{
  "arch": "xception",
  "model": "multi-label image tagger",
  "dataset": "views of escape-time and Newton fractals",
  "train_examples": 72500,
  "image_size": 32,
  "crop_scale_min": 1,
  "horizontal_flip": true,
  "translate": 0.06,
  "cutout": 0.4,
  "norm": "batchnorm",
  "activation": "silu",
  "depths": [2, 4, 2],
  "kernel_size": 3,
  "stem": "deep",
  "widths": [160, 320, 640],
  "num_labels": 18,
  "init": "trunc_normal_002",
  "residual_init": "none",
  "optimizer": "ademamix",
  "lr": 0.0012,
  "beta1": 0.9,
  "beta2": 0.98,
  "eps": 1e-10,
  "beta3": 0.9995,
  "alpha": 2,
  "grad_clip": 5.0,
  "l1_shrink": 0.03,
  "steps": 9100,
  "batch_size": 128,
  "epochs": 16.1,
  "lr_schedule": "wsd",
  "decay_fraction": 0.4,
  "final_lr_fraction": 0.01,
  "warmup_steps": 1820,
  "weight_decay": 0.0
}
Rows from block 4 of a small multi-label image tagger, named by matrix and row number. Rows with one number belong to one channel. Each number is 500 + 40 x the weight over its row's rms, rounded and kept within 0 to 999. All counts start at 0. Numbers have three digits each. After the name is the row's rms in percent of the matrix's.
After each channel's rows are labels from the 100 images, of 14976, where the channel reaches its highest value: "top examples" is what is common among them. Only what is clearly more common there than usual is listed. The data: views of escape-time and Newton fractals.
# convs1: first pointwise conv (model.blocks.4.convs.1.weight, 320x320x1x1), inputs 64-127
# convs3: second pointwise conv (model.blocks.4.convs.3.weight, 320x320x1x1, transposed), outputs 64-127

convs1.304 378:500500415491547503497503508503484514497510504499412494533505500495489497495516500488506507500511515489498538449513513507505522557511560510497529495521502502502504509494533516502502518465504506
convs3.304 075:486493444493459500509500486494500582506500469500460535501479500499500506492500498585509497495499496500494377497513500499487505493505451495500496490500505501489496499495519500500501500485486477
top examples: Newton basins of three roots; Newton basins of five roots

convs1.251 020:538483475482501463500508488514613503523515496478597498518530500498503500482497489549473521502545561461475541488560485524494524511472482511500497475454524500495493500499494509510501487550505492
convs3.251 126:496533478489515504487501500496498488490522468498520500497503499504502500483500500394471500496500500500491553500517500492501495506501566500500505500500496500500500507505380495493511495501492504
top examples: tricorn; pastel; burning ship

convs1.224 007:475495518522427556512500500506503500454471498508482501496486509482500500524535501522512501504499466517500468482484494511501500502503434498502523502489478499504500486475500479501514475398500506
convs3.224 057:501549510513623495500500506500505500500516500506574500501491499497499494540498502234499500495498501492500585501503496500500497505511678499477510506499507502500500485508474502558499500500502517
top examples: Julia set

convs1.222 029:494504449511550499494501506498499508442501493506493500478499498516483496499534497414461497495491501494465509500394497499511491501510530503504521522488499500502499496503491508501500500504506507
convs3.222 442:498506490499566496502500498496503530501505500500494513497489499505494504496496499511507499501500500500504542501505509497498504501502515500504501500503499501496500496500511498475496499494487487
top examples: Newton basins of three roots

convs1.197 076:500445388498536498502500510496495510492512499493656500477495498500496503520525494530455500499484503505490471490477501500518491520493464492504512507498509502499497501505514513502501506509502491
convs3.197 948:494514487498505466503500521499511490493522470498503488495494497496498499495490502490501503504496497505505604500500486496501495490502613499490503506499495502494501492493439497536496507498501492
top examples: Newton basins of three roots; close-up; Newton basins of five roots

convs1.5 058:500497479500502499504503508500501504500494500500684500429496499505499488532515493494466490493498500499498490499415497500512486500503552492506520494500505500499490501500523499501501496513498497
convs3.5 187:500495506501440515500500483500500490503496516500503495507512500499509499506510498583500498501499498500500475500495497502507501500500570501502504497499506499506500501505507500494500500506503500
top examples: Newton basins of three roots; Newton basins of five roots

convs1.272 005:491520470506427509502503503500541519490456467501620501523475506478494500417505493391516500500501532508522618518444493500482508501500537482514531525497503498498499500500500532519475458511499504
convs3.272 042:500508526500499501513503545500502500497497495502502500502501500506500492514499490503502503507500499499500592500512500499500502491495589506499503506505494497503500509500518501500500500502498497
top examples: Julia set

convs1.147 076:509503579485467500499500507498453512453499509490309499461509499496502533483520500530557501500494484504500570492474505504475508471530516498503482522489475500490494508500518510500510527515497505
convs3.147 099:502499535493423497501487500506523486494499497501483515494488500507516498437525520372505501500485517494511434500499499504502502504500303498485497502490487500500508506495534498438512493496500510
top examples: Newton basins of three roots; Newton basins of five roots

convs1.201 126:497494520485510500500496495502517500504498501500529500480498502495484532474533507500548510504481500496498563505438499494515511505482526492519522500487498500495499518490509505513494494536497499
convs3.201 406:496501504494481502512499491502517503501502524510478529501477499500497495484489500419495503500508503501511539499495501508500497506495515496500491506499505500496502511501522493413500496499511507
top examples: Newton basins of three roots; close-up; cool; kind: Newton basins of five roots

convs1.211 007:500499503508514500496504496502555512493498484500577499495500540494496511462520502501572476490466484490487548507503517501498500501486483501522479516493499445500496506478502500513513498495494495
convs3.211 023:500500499486548480517499509500514500547500505497515486511511496498464493498503536539499480500466509498501570507472492499500500439511435500499504518487500500499506505500462500500529475494508511
top examples: tricorn

convs1.10 006:492500500482489499504500500501522499506490500501523500500512501501500504498481506464519505500502502486500544495418499497491513499500478492539490497475500500496500529498500500496500495530500495
convs3.10 023:501511497483564492492500512505527511500500496500501500491498499501523500514538479598533498504500505500500495500510480507501513494501464515497498499492497500516501499500522500500499502502491504
top examples: Mandelbrot set; Julia set

convs1.262 136:492501503508528497502492501500549498500493498498582498459498502498494502483507500482466497500502516482497487495434498489513498516509528480524520500499500499498499501497498506496491497525501499
convs3.262 082:500470513498449498508500491500500500501500507492491488500496500500506499485499500415500503500500500500500464496490491502502500500500375493496500497500500501500501500501507499488504500494519523
top examples: Mandelbrot set; Julia set

convs1.189 013:508502609494501500503500503510565501528484500500664500479498511504501500500527496453528500501477509498478508500458489500500500522500497480516489498483491499500498522486493473516498504542500495
convs3.189 111:500507465500499492501500500500499508505485479501479509494501502492495500491512506578503494501500504500495422499502508500486500500497424500500500500500491492500496496499491501501504500493485478
top examples: tricorn; burning ship

convs1.198 027:503496416502529504504495498500535513456498486507598500468496498503471498500533500504460490500489527487485535495413498496513500508505501486527521520469495495500500520500488498491499495517500500
convs3.198 051:487500544501525498500500502494491529500511508500494489497490500509489491500493500489497498500503499503500603502499499504495498495500477500510500502504501484500500501499491500468499500500460452
top examples: Julia set

convs1.257 009:500500507486501499491514496501479500486500503501392500530520492499479520540493495518575495498519521500508522494473502500502511466500502505500488482503482499501495500504503497500499512514500501
convs3.257 080:499462511500447500497503481502493504500499504503500482500501499501469491491493521500499502500501497500486470499503487500503491500500498500499498500498486500501500499494559500457500501499487451
top examples: Newton basins of three roots